python train.py --arch="transformer" --train_examples=26041 --time_shift_ms=100 --inner_norm=false --subsampling=4 --layers=16 --positions="conv" --optimizer="soap" --beta2=0.95 --shampoo_beta=0.95 --precondition_frequency=50 --batch_size=384
Rows from block 13 of a small audio frame classifier, named by matrix and row number. Rows with one number belong to one neuron. Each number is 128 + 32 x the weight over its row's rms, rounded and kept within 0 to 255. All counts start at 0. Numbers have three digits each.
Before each neuron's rows are labels from the 100 clips, of 14848, where the neuron reaches its highest value: "peak on" is the class under the peak. Only what is clearly more common there than usual is listed. The data: melodies that start on their tonic, played by one synthesised instrument. In brackets: how many of the 100.
# fc1: MLP up (model.blocks.13.mlp.fc1.weight, 768x192), inputs 128-191
# fc2: MLP down (model.blocks.13.mlp.fc2.weight, 192x768, transposed), outputs 128-191

peak on: A#4 (41)
fc1.528:147118051112112162142120123083129073136175089136093088149165112136087077185106110173111108107109130181182082142126167135167138131106180079112084125176148083130143147117132098106187095127153097
fc2.528:131083118091125142123120118141132096162162087114168166114124159052149125168144230143125079136164100153152110160175077139152085065118127212079097103134086128107191154083074107113128130086107180

peak on: C5 (99)
fc1.622:164124191086076147151158135127171138100181099100103087153137080189095078076110210142109121047055078090106149105153099124085085150184158114137111136137099109055102102112112135098152146128115133
fc2.622:142089205114146086040117097170115155117115063163163069153135102107104123098090122076161094106128119103093098126130135091126103108193126093092169099094112110146174118171091140162165095128136111

peak on: D5 (62)
fc1.371:137144123143154126120176128137073106152080091127112141128161161174124103201137133136117101184129097127139059175123122119093174133088147174078176193150168063131118086086162157090080095106145099
fc2.371:088124125127120090097118132165149125098152135124123100131181130153112135122110017142136145180112130151130152170118135115111085109151127123105094127168081105180091161156132158103156137099121131

peak on: A2 (72)
fc1.282:147109116077147112082151098155113174115092134150149146077143143142068167135129136056128148107141155119106090173181130107086132101130123191186071133091115151128142140114168124136149102151171163
fc2.282:151128141077169077126121111174119149134128103126168126118108139140063104121117105143155099160138118164096099146155092119102131117176107138148110181193146190110168112153176179148139128099126167

peak on: F3 (61)
fc1.164:134161109140126116144187168164049116163132123140147139148106164092183160095123139169191118144116120177149132066177086099126138101147157139073129153057169137195109151098072131143179164129108120
fc2.164:143108127133136121092070121054090142141128070108125119143103140096134116100105139115097154103173101098123139107122161107104116111108110148173140081143127087065178122165056201165127138094093104

peak on: F6 (47)
fc1.406:127115113148144206090114094119104113146117153054110110117146104115200112125150109118146096083136192117112104148144100161125144174178105101117107180128112136148069097111134105096165163164150139
fc2.406:154141114071109212126102172130167129079140117126092077096106159114173221098197127145115161113154129118119079135131141127096160129112133153092137108118121091127121126148173216180149142078107121

peak on: D4 (88)
fc1.655:181172106104174127153112080086205107164093126122110138112141144122196183150126141183135102107113115140113093135122184121045134116110090083130124162153133141129143165163118128101101180151175136
fc2.655:088106090076113148128113166150078138123103049124120124134100082090144139152189070082100177127173158097130114150157124140138174120060154060124091092124165080175116096180116159179195129135102166

peak on: E6 (68); A4 (32)
fc1.263:122106128172082133113143116152125157163093195147136120099129092124079069106057060121100129137119185094122177140179187145123124141130154165178090162107091129086172131156135096139040127149091123
fc2.263:117094094132125143142133129134069157119092175130149095134145115109125128099115109127136167106079154173169160138130102079168165126129124151095116093176139128151129099168088104138207097140106104

peak on: D2 (25); F#5 (25)
fc1.291:134162098157150137124138106194149156125110159172167118152129098066080141097102128143146117088076186111132172132172164148103103060103039104164114174092163130113097117050109188115114135124156148
fc2.291:119155150148102153103078092131110096171135120124145069150115097118162126135110078113164160063156145091127194119096149133180132110137116144094117143107116149064128113117107126162121061181119162

peak on: F#4 (29)
fc1.313:101141128151104161103066112069132161106152104102136116139141108128123107109082142106169078152179137170116134140208077110127103130049073104092147111151100137164148186113133125068094172113165130
fc2.313:171135113125070190111126173177127144145128115104203125128149154076101095122090112074130132181172122153133097156103153135134154115191062069112144159111101129121123169151136087137189104116103176

peak on: C#2 (25); C#3 (25)
fc1.376:168099121156146101167113129096107158134112194148109121123118143109159123154123115178132144143099108122061132145155165168126170143088183163119111114143159151129198135074164151120105072105134134
fc2.376:174173112109101147113131132072108174124081138115166145079114174129103029103091123132105180115096084150158106194159132135093059156057142155080112157138081159127152110086154128102098095202194139

peak on: F#4 (76)
fc1.148:205180080109112216108113114135152103110141157102103112105171162168161154140108140154150190111109133115145227127151093108192142137114102139099081159096065126160158119129164105075051149134128167
fc2.148:094081102163125137150156114122168133137108133099121129119135127078128219150117088124124148094145189143110106122134100118114131115141092137114098144155098192098040109130121097172216108098142122

peak on: A2 (34)
fc1.741:142164192136099136137094145058164118155108147150085166115079069140170145107096111151090169110096150136141147166156118069075149115121119153164152147154144129157140071095106138098099142143164131
fc2.741:148162143117093104074141123156184199134103131145152172066179150114139083141091109130185187081144129121095123110144114103136156147094144093168141129105184158158138114174125156143090138126119116

peak on: no note (100)
fc1.733:145129125083137102148112141139147096180131098125147114119135152124101148097079120142126157177168170116111062133152150163097116101153057146108118142096145092155158167161083151082089166186093171
fc2.733:082173156092198111108123140158079189142129111105136096161137105136139166063157097106082083106164167134106094110097127107137153105186172092068174114151120125152143106101122178123166159114150169

peak on: F#5 (55)
fc1.81:090147117096126147151134138188110109184167097124164119139090128117115144117142099181132200169111200117188143121108145116181112124114099110174147138160091090144113099128149135113144122159204138
fc2.81:118110069098157149107162142167092156127085108112156087134079131127128139104135092099172111091166083102094129202140073107123113066122111106167175154149151147161082146143098124181091099074136167

peak on: F#5 (53); A#5 (28)
fc1.643:116129105132130087117090100108148144133118100105144108152121126106091103138117122164168153099120143123109214157091134102129144040142150142125111172163083070174148109131114177095146124130075142
fc2.643:100105127110144123121083137091077133164145114107160121115134117135064158094131074132184195097120149183108176225146120073174128085136089127151098152134146093172144158154153156180158139101085179

peak on: no note (100)
fc1.252:130146114149128092075144141122116117207092086057126072131185101195136139076192160112158138138124135161103089101165112153082160120206141098115142135124109138123158111162068146131061122169140168
fc2.252:097187185104146100075134111146097146193166133106101092141147158143186087110113127093157162104111173110071114095088176114103080108189146113148118181104096168168155168062115176140134141151122199

peak on: F6 (90)
fc1.740:114120109204152151116192125094133152124159122227089092119131125111134079119153106144131149169115104106176137133093110107110132193176089099124150160090190156167087173107184115114125106116091132
fc2.740:099092179116183197071131127097142122096107126123141128098149207158102133137131119113096135108152109119105062105120118167139124146139054056136153076173117137153159091160121117169181079149123074

peak on: C#2 (37)
fc1.373:130154114133136140131106090194132118141090142108143116115141165131127080044122134117126220176179162120127092121193162128191139163122201150086079156128123123098062096062148086137154187125152124
fc2.373:117130133130130163205148123116171149105130112087123137139127127164189105128138171188161113125161110118125122161077168085153140135089105138111108104106075137156118049092215157158098107181137153

peak on: A#2 (48)
fc1.750:101124168140152176109148138150158145114160129145089118152167111103166136110132134096181104113128107115105080108064128093066148133159115199154138155046127116130158105060124121121100199153129100
fc2.750:141136145151185075130131164108160100143152105127157146139119110070134137133053134132104119144153112166097110121089199175153085241187111141137128126128099182135147144107166070071139142147143173

peak on: A4 (82)
fc1.657:117143092149078150144062187156121114099137093107072134051147098090108110127107152126115115126136166107154160155150159108077081101187153124160129127137099122145145064095093120096114077183168147
fc2.657:140179094114107137160134145146115184101123147071185057104116106134143103110132128147130156107115113119123152145099133147141175040151123165157115132102096082144144122158110159140153088131127153

peak on: F#5 (44)
fc1.692:161151121109108140128134195060116189152133117133110157132086123178189127146122116118157146153153052117080144173123129105101155138158094067161154142120163101140213099124043168105049122108185127
fc2.692:115068117114128115085115152162136160112103146132168123096161116132126145147124123103145224147119165139105095106145056114167120090132187114149143183152152080110066158116138144193131128104090127

peak on: D2 (46)
fc1.616:102121141188124109099096112164116144112130137144125089136166061141127127104063161114122124091052118130129163172188143113167114112109180152179100142059187114082112101098099137210160110166141166
fc2.616:148128145158126125092072109133143185183192156118170108086137141057125099170083126144209120122163154141224195124150133175157115173084154117136138149198105183138097106140067131082106131197127129

peak on: C#2 (48)
fc1.388:086110157154104130178121146178144151119129140104121093101142227156152114123102144131165067120145134154104139131189073134186098142100138119125167074094046128079116174126148084110123157169137136
fc2.388:132117121075122146132135171137146148156176088096156139026101132162173100127105126123140097080181129125119140130169139194178139083130137162075138134073129093099101134140112068163054128169156100

peak on: G6 (53)
fc1.249:157148197118098109076144142164161108132129181167120140138143136131099129163107144116130203183107190117126120137083135132075163163072109143084179094112099077131125141121191085068195146143126117
fc2.249:117138152164138100180182136122102144114152092159129077134187156137075175066167090168174101146133095134136050113217131089191158161181104108078092120105139150142098149104140106189132092131138117

peak on: A#4 (62)
fc1.187:151147156169148147104104087112159076113169151103151165137136095118155122116154122129127101142072114092147143121136123139165139170183117129089139165063189089129082112078141144045169152155149156
fc2.187:151082157133134144119132104117126135136124111141125081117159065151088125159091162164117090139179141124118105137124077119154080091110138128181179066151146109106143137146137163179160089140112142

peak on: F#5 (32)
fc1.726:115143086122108130099174212106083147105167136121126119134115106110180132130160146111109149135120113119129093136137103109113116137111062136162155141112117090160154105055087183127099140171131146
fc2.726:138106153140204175104130125135122061178094140130138050099149123183113164139053136115130100117147068123132114142166154102124115115113141112112116128172144122136120113114100145150113113099140129

peak on: D3 (73)
fc1.28:124083106160168119119158134116121120163114142133150094139128090194142117069083148123143099148130133120106147105144115138096167157077079142087186124194077126146108194193192096084156106150165133
fc2.28:108130127136097091144147146134167123127156098152166153134150125108125145100123164157093129100163110119167100118159090075108086085150088105090168141152082157177190099101076102111179159142094156

peak on: C5 (31); F4 (31)
fc1.453:161105123122165029149137189111139154102112148151092090157064107159096161137116155088144183125159161138087127125184050127117126107130153144084158168092157138200105108213138108127151129148118161
fc2.453:118092109135095064106149133074108144134119139098177177119096160109060174135187127128113143156107096135131167117154133076162063087133154097134148124098146162101107044170139089126138154118128083

peak on: D3 (27); G6 (25)
fc1.258:108110147157126110142144062087113085154186162191112149167117091114188148109144147135166057084108184143099160080151089116161141164100118148164082121079116104127149153093133114145129119168138131
fc2.258:135162107129119179104143133146149153106143145130122140125108081139154153110212062128104134132149137181105095175135098107145166122200104075110117090125174093091126137204138150142143153096099122

peak on: A#2 (27)
fc1.299:120128145138118117135191160198130155159166125123090106111164089116166107192116149162164072120149122160142171082094107155164156182083139148148086105099081120111132162119110074153145143148119149
fc2.299:155126110144133207132088136117122098084116092073078133085123132125127182122162103106088110103140095111127151139092130136128146143151148166163100172162132161197140135111136119109189118163159197

peak on: D3 (56)
fc1.365:135138136186127161120116105101145047127135142102090183117132120093164137142100133153122081095180126085177112158158177154163131187192168128145130110101118146172148136044099152090178169157170128
fc2.365:068106076098139132156155170089098120097104143113144112139118077081148153110116091139103103111177134093140095100211131143156163101103105155116115103154162104118130136073162144177099096133076178

peak on: A#2 (100)
fc1.63:184113111150096131156129094109107123174137114131138091096125145159110090127154155107134130188097145129130129080128154134115126163100142213181147183118067085092143134116130111172109131118088091
fc2.63:170106165084104112145096164140148136154061095144143135170107120198099193109154104111121064156181164105081150166043152078089116096111119112139110148105086152063164124108140202157166085152086146

peak on: D5 (60)
fc1.310:191126133086130125127140157074107163170144150134075179083194169095172088130149129140125106127138080119162146170096062089098092163088162118089087181120113099128172101114054171064139130113138094
fc2.310:060166200143125064101150108149118076124161083070224101121099101127052159088099107114123133110109135157138145093159205130128158094168076083129117046118155139102121127154101161135128118082066173

peak on: G6 (74)
fc1.138:102163102125112137174151095134151105110121147211110108128140101156098102145147141165131101160086154147165166130127150078125108190155154146108160180125113095146136121176174148155093170122104125
fc2.138:146151137150163130149144153102095124028077153151104127158117153150112145084191099125160145146087147113176161132141117138190126163141111054083146077136078136155122055122131102150158124155191083

peak on: C5 (54)
fc1.278:139067143130208159102140154154108129143150114117154097137106098198156109135115120066157176168138120153156130128204151148119152137162117123140139197126124110121117142119070135113139058129167226
fc2.278:130094182134138140114131138201102089146116100120083129138166151158110125166127096143102121140162102110116081165189111090179183094126113145037160100193125109158176019131145125124120122114112086

peak on: A#6 (71)
fc1.335:117143132181102134135139099092183179103152126167103108111143176073129031157120128121118166169153113056136165119070158145125083127155136172139123103098106118143192148102154095165104116168155098
fc2.335:149103122104091103102100153132130130099184154124112136104076131124157126178152118094157129147174172161103166168117141113126127118144098141151098087068179067166148148148091173241174125134163145

peak on: F#5 (99)
fc1.122:147108162114143110174145075107130182136155137153124136126108087093159150074137120132143140150174122090177086154139134129137163111122118103136194165166109101123094091145157153101107103146152113
fc2.122:094118149111094142103131093094095143107140128110146191153162064083127121132172101107089174163154116175099072198106184129106171050111095109189114118095147086148071098173146117132142084146131189

peak on: F#4 (69)
fc1.288:153087094147113148162144081097162109142124162111160091120148099136081109100128142143170105191141120089081166110170128120096102126092155124158110182148077045127151106138141127089086078094115118
fc2.288:105118128103167146146141101082155152181157156172180141120114105112141149113152091164115192130153143132139147157121112087219115096163119110102140096105063106135111125127137196143137136106151191

peak on: C#2 (25)
fc1.718:121161137142107212171130138145159112090142182108145137117126093149110124124102179138115109160050082100145129118131190205090111098175211167076153125117161117100082060117115104115094127155103120
fc2.718:118156134105100241146133159125143115120093119108124118182090104077172174107128098179105165152157116121057157154111158101111099159116116084174138119111123161226185139164130135164139137182084110

peak on: A#2 (56); A#4 (33)
fc1.719:165131101185151142144111120099150146160176139141068142156160148115166105162138097147190125150135096186171134121170110071123150153083148155130117161145090108131186095171127079148161153169148137
fc2.719:106168136114175151118127162142121159081116133079163106146089040200119158095078149186145087140167112117148089101091099143131113138130142091071137088105115093082118139164142139076150074109169131

peak on: C#2 (76)
fc1.98:091160201145107110138096085118117096139091144100170134162103097161155082043112146101144103102112087156031138150172116166099132153136161143157106149094111133114117181108186104169138116164188088
fc2.98:134149125125065183216110123131166139131094119092093136168107162120144145148109102171123188099142159120121184135129113151128121118129079104130168134111117158180104066168073145186098136199119113

peak on: G#5 (89)
fc1.119:127141101109122112169119148144093109158068166119095135099142123119080083165136123087109117107136122126123132179150144157120123121096199127098104151106158044121095093100122128086108070105075040
fc2.119:110189125148133062104116107150101122074138124060177079123176151177078096137120128086150125134097157157148093111078144119160151138146138097105075102118092142133076058152112124100124160102060146

peak on: A4 (82)
fc1.247:136148129101122073135177097145137144138166155101081130134112109061158118163158138141125121120131115123154147046169116141167168097092070157128140140132144153138110079109102141125126169144151119
fc2.247:101195125176157142097124088069100126142139141117131168115116125120115144215180137147132125137181122162149177099132156145192099119104131149088077106123121110165130159113169144126110189158116204

peak on: A#2 (88)
fc1.686:134119091132112152131146149122084167175140054141153173146119103177140112156126161124104182159099109172124182062125135124130170095085092181117122152120128118140099156161092060109085142195126139
fc2.686:141184185091177135147159153166139217118099145124156127093147122133080113112122109159180109092155132121112139126109144137101157128095089137213131092152130131127145094159145127197137070081083090

peak on: F6 (34)
fc1.500:096124119118110138150147168141134100156136163173104133114148088121141096134118150138110085123148134084134152138103152123105142141184138075100193147073200134149197119087161138141101088098156113
fc2.500:064150149128149153193104132109126149112121078143177089135189136147140159115091124104107123084146147125138110114190099177118097153207150117078166084131133132103061149143145076100162055099116136

peak on: C#5 (42); B4 (26)
fc1.3:136143120110093167140146184146173167162115110135135139126151080168096117135102203157101152124070073115136185151117130160085078082243187159126138121121126102118139090123179142119151115108099095
fc2.3:159119157119142139098130171103043138151106106166159118186140168098112130110112168101068135143166128163082115158094145104123161188165145129139124097050050127102130105165134135169183111127138160

peak on: A2 (88)
fc1.764:074108103105158157110121128190184142130142088140115129107143124185143108123155158161158129073093078119085161183139208128082125144151108135104159135132112115111141172093160135192079112127106102
fc2.764:138143121124120126134142053135168178146154101125196108116148117101100097121103077131165138109161205114117108128128073121109129102104119157153133179106137159136128086166121157178193076143103182

peak on: E6 (66)
fc1.678:163116098154116095114123174121106087103160188130152162149116117099161068075073145110130122100121103129154147027145154110129127121161164125148128178148105152138096131072143223099170086101152173
fc2.678:102144151073129156116130114134097171165156105099154125075089186161118159169123117104155058178145072130044121125145131168151131105101128118161134098135144147127143109188142123184110075161068096

peak on: A4 (28)
fc1.709:114126083148077167106138159161144167094119130087076148064146088141145120155100095165084081135133163204139144206127128156160177110120120173127090120106102091115119110118100112055157088196157151
fc2.709:135168090095128146132176085088168116100144130104096105119111104135072103182144141163159165114107132105093103179105114105132187050156095151108110129134163162192108142119132200166158100107133192

peak on: C5 (95)
fc1.126:089163150104106119160131168137073140181134071117122145127100079126103070129121125145095084095148057102112209165153140133091070179149165116090186164104161139139081126119158183096134125097109116
fc2.126:130120195104155091113118143101068140090095092121143096119102142158115089092082072114197098127171085073090101141093112109124143147121168175108139127152080115137100058124078122164163114129126152

peak on: G#5 (61)
fc1.232:124106154050161137165123204114133139125162169108148135157113103147211102177170126134107089094119162169118105096107106176139131184064127081151131147053150142153100129106111115081092090130115114
fc2.232:162116165142088165164103100085180230167136120061088134128088122098150060115155048131150131169195079125126081100145148103130148086126129090102154073106130134152153138122159181096106119166182132

peak on: C5 (35); A4 (31)
fc1.601:075123135130124111123190149079170136141143160082116110207124084112147056072096205104101140083147124093093135113203107161143167129120049152138122137144137111124090091081047188052126097134096161
fc2.601:171210143170162158118183057122093118157139138128094114115119135134149126178151089151191059129147090139141115164061104108187102120091185179090174152131134184149158145110145128112094152177093155

peak on: C#2 (48); D2 (27)
fc1.544:127101138139127128137109180130099047107158199131166148141104133195101076078106135122120118115094089146091082120158127172160157134092149131132095118093146088139109095117175083096149135205164133
fc2.544:125145171074064181183137163145141131150112124134139144130098131102152151146122059136103186100161116112129142108154142135178146062148115122092149171125148147151151097185108118123061123158082099

peak on: F3 (55); G6 (36)
fc1.565:125143143180126146157110103154065099128119148184050144162141218186122165095171139172168142157077088181132136116133123161121104146105132153147115115122152155120099122131169091131100172176157144
fc2.565:088098117125124098123174140069079159072117112149102120171097151129124130141156092096152135101172140085132106145138098090191156137147139112104108051083114150138151114131094108148085092182121143

peak on: F3 (60)
fc1.219:095123150133149156162130112154074119180187175192097141150136160095177091094083094135175176120108110113144110108164064200183117112174129139143095131070172096176148074120151105140088202166119109
fc2.219:119115136163153112151085166069152146107183075121111097183073123144119128139131025114088069104181111126126133183100121101136144149111113147120107042130145128092157154171122181135091130144050143

peak on: F6 (94)
fc1.305:175164098145128182117112129132118149145122151098098137087140129111111132153143144169094118099112111119100107205125104126140078177141183118174091131139122104100112176139165123107221150114090087
fc2.305:110137153056081131126126139092147164090106143129119114098100090175092110091152098168089136155189151105101085150137077118144100120154136148137115120166141076116119109151128189103162064045138109

peak on: A#6 (77)
fc1.169:124141146144138094138112137130184162157183144099096129151130207121133098167109189134117151147119155107142154155093159166126113123189085197109135072149138130135168146122137106144177122184129149
fc2.169:166116179084162093108164207119098150131098146099160171129078143150080109171141159113186107115207197068120091135138120124138087133153125161080119104145136065121143124124090104232156135160118190

peak on: C#5 (37); G#5 (34)
fc1.685:127123083155119082153139187156079102156110159179143029059133127167087142109108082130146175164166146094101144074132168134113094144127144096141149130134150134150112114105135113196141145106110115
fc2.685:127123112144169165115163135107122196090144085113149158149072117106109158124148160058134124093092118163108166154159116122140080132131138156122138127067124120146119146178109087102160180120128083

peak on: A2 (43)
fc1.51:171149126146093154174133096117160147148121154137121121097104166122170159167127163149121143114161149123117152149119182092046147120150091122157124155151162128113152127066172077147136125135176115
fc2.51:083121108187094187103135120137196125126110125129126119112126120144195158089103121079172065121162144099172119113152095112125132100084098041141099121122093117187185131138123126118058123218126144

peak on: C#2 (34); D2 (31)
fc1.695:140160168181135140101189080110145059118141077131103103075110065153082104105088165154133142149138107113137124101095150118092132185110119128113076102132130157123109036093081142086133134055137125
fc2.695:164114165064131115153045127157119130154175096135171124096112129186140080122133177116160129092138079172082143167230128129099094128114134157146125094159072140105160059137172154070108173170120133

peak on: A#4 (95)
fc1.37:132143133171114152193092064100142118141119131121104149068207176096150108139101110200145150122107092151166160186160164109121106121115164199142093118188123111183095093105117108152167099148105080
fc2.37:141114095140128096090163116137141156139157061137165146137100077069137172095122103157134110113157134104085134135109084140139115057196105195142116089135086086154189141193138163124156125158078160

peak on: A#6 (47)
fc1.182:113183089135123147176155120110146117102161177102116134155114168155166081157104126119144113153149103110119142114130133149120145150107134097067127086121167130142145143109074088139142124107147149
fc2.182:128096146161128098077142142129115131138104131148192139157149101143149141164141143174165138145167172143094116159109069135186128098158101139099102109103060119179163110173119167143165092151113175

peak on: A#4 (25)
fc1.50:153166086185077100127188141142131105137132134120119100146092113159168072123110105174172109085146159167092142108104102205148081182156052136127157147101180117138193083126088185128078096135131089
fc2.50:123131143141152171141198095115122127134128135111177093077153152108133167132126142124126130115111137085037116133171177072140162120109072120131159167171077122082117132105132157095073120109104143

peak on: D5 (39)
fc1.65:142151083112100161177106113145143157182138142078151162134143139169109089114127189156129122074106161124172185140191130091137180161117109141117143111157046152134138112137110100117128116114150079
fc2.65:168072135094120139117108091176114155152140117100115145115209080153165091087124164123096173139121198156118128137156182101130168101145161124147133166106077147106145086064082105089139141088172143

peak on: D2 (38)
fc1.511:131126149145155184090053088164203133115082101148183144173104133133112114132123143111133121132162080164123129162175115195161071108074129140167094170121165141096124118129116133135146147176124156
fc2.511:115070150133156137155133114096167134188127144088112115128116069125122108147095134121140189159169150124103121165157139112255242130134122162163116112130192150110116103158092123097151150126137178

peak on: F#4 (36)
fc1.698:105133091133134141143154101088173078080155138114126099122124116118125177132107172120141105093126160108049115158112121147110135187126109213127176126164150114161092174110147135089105179135121103
fc2.698:149077118171078144102118192111114133149111173064152125148176148061145096138097101170078174115113167146122117172096114139110061105119077126097170120132097191084128171139095086115147084123077156

peak on: D4 (31)
fc1.626:195168171177100144133149128134162108122150130073131151176170140146106154115148162165071152120115148162093170142112061167102139150123141112108100106182138134164130120124096103129088161127163146
fc2.626:122094114096138155107137119083140130097164067122107126101128155150081132091097107195128136162172141089109157104157121119150154103166126148071122157192153157089110125123095037135146118105089171

peak on: A4 (58)
fc1.216:107095049129066098107100197164108146092057093117095139140135113112105190146149190158152151118127101132132131128158118109124157120126117132143121118142115129106135133089092146185093071139151142
fc2.216:151120124104133105110100172162140210133127184139121147157141105140138102105160128099092180117164178176093127137114121151155118120172138166121187146107034187128105116189127159078105104101146141

peak on: F6 (63)
fc1.701:165171127145112175128112195110145108127173170151119075092091173171223077131107190131092147110066168172111115121114093152127129154170142115117110195115138152129106088110145092100156141137124136
fc2.701:164122115078147150120163109128138146081136167130131156166111120165075120133144104168096116079206164127114091188139094102112149134174094114097091116082131114152076164127113165131174143087118146

peak on: G#5 (44)
fc1.472:136113076116169184162135116095136123116139194160131144097081112072140104168121091136139109077139143184119144171144125164086117142132187095167129202127151094219124110081121161132102119101084102
fc2.472:091146167125128139121152116102184153111147091124114115143097123130125140117143057094103125119183083161091063129088143095120140115165114105162136090145093157124181122130147187081136143143208069

peak on: F#4 (100)
fc1.342:135086089192106152127147060009176133107125085078130143135120134117126117161144186150218086139142099088124133120141135098114105105122106109134102126184106072104090125126096144144102111128122116
fc2.342:144114147137150120129144137145141147134157083080211165153089079050194159100158100149106221144138152089127144117142121092153145104156089113122159118120102158137151145095118165133130105165082179

peak on: A#4 (59)
fc1.433:175172095142104135132188174124190121146122153124099122134129147135130127139080089157133101052134130146158148086112142151140131161206126149175113176090118102177173052120163168088138154150166070
fc2.433:121175166089115081153143115132078154110131154185112108132093107133138145112100106165099063100158141107083093088136136085094138073137145127113177113087096168135143158124156168099128128128109137

peak on: A4 (63)
fc1.394:103105058134139119107145132103080120158147181170094085172093111124138125087081147113163147090073070108102115134156139117118168182151125117116097162088111118126113095121056130144136125157112143
fc2.394:120149169155163157109079112143101147121162131108084141170133122149150102180196072172096093141170083126133190164081071101171117116133145119121166117145127146130165120166130191163085152166110131

peak on: D4 (54)
fc1.295:152132096160127131154178094130145128153180145116146119112194151150087158070160137163154114094196122144156082106172086159098123125134127143132112142132146149135111167061106131089095159131130119
fc2.295:128098134156137143123131145163159108087148106100169168137092178086090109120141065148126148099182142160051198175138112136111122066133088138119085099166117127123144129163146078151160130128113179

peak on: C#5 (34)
fc1.22:147134106091170108079180158104138098148127183187144095159121132120181113112105104124150116136148150136117139144155108141106122090122138127120114147155170127202144107097127102112118134149093104
fc2.22:121095116185127092128099120112122128107100083176143135147089142047130191146138100151099150178167149125131117190116152101141146125095159106093120166121121124178190165156167159106119114107122139

peak on: G6 (53)
fc1.489:147150118110102184134110118137098096144141142124114122084146095107156183153168162163104139121109180108195150146131080119123117224162074118164110127082105166125147148099132117161171120134171134
fc2.489:152078111159119151119161131118140126113138153142060150116099139127131106085186144090128105132103155137107087115158072148136122176160149085113107116118092085113127108229122137161153094175166084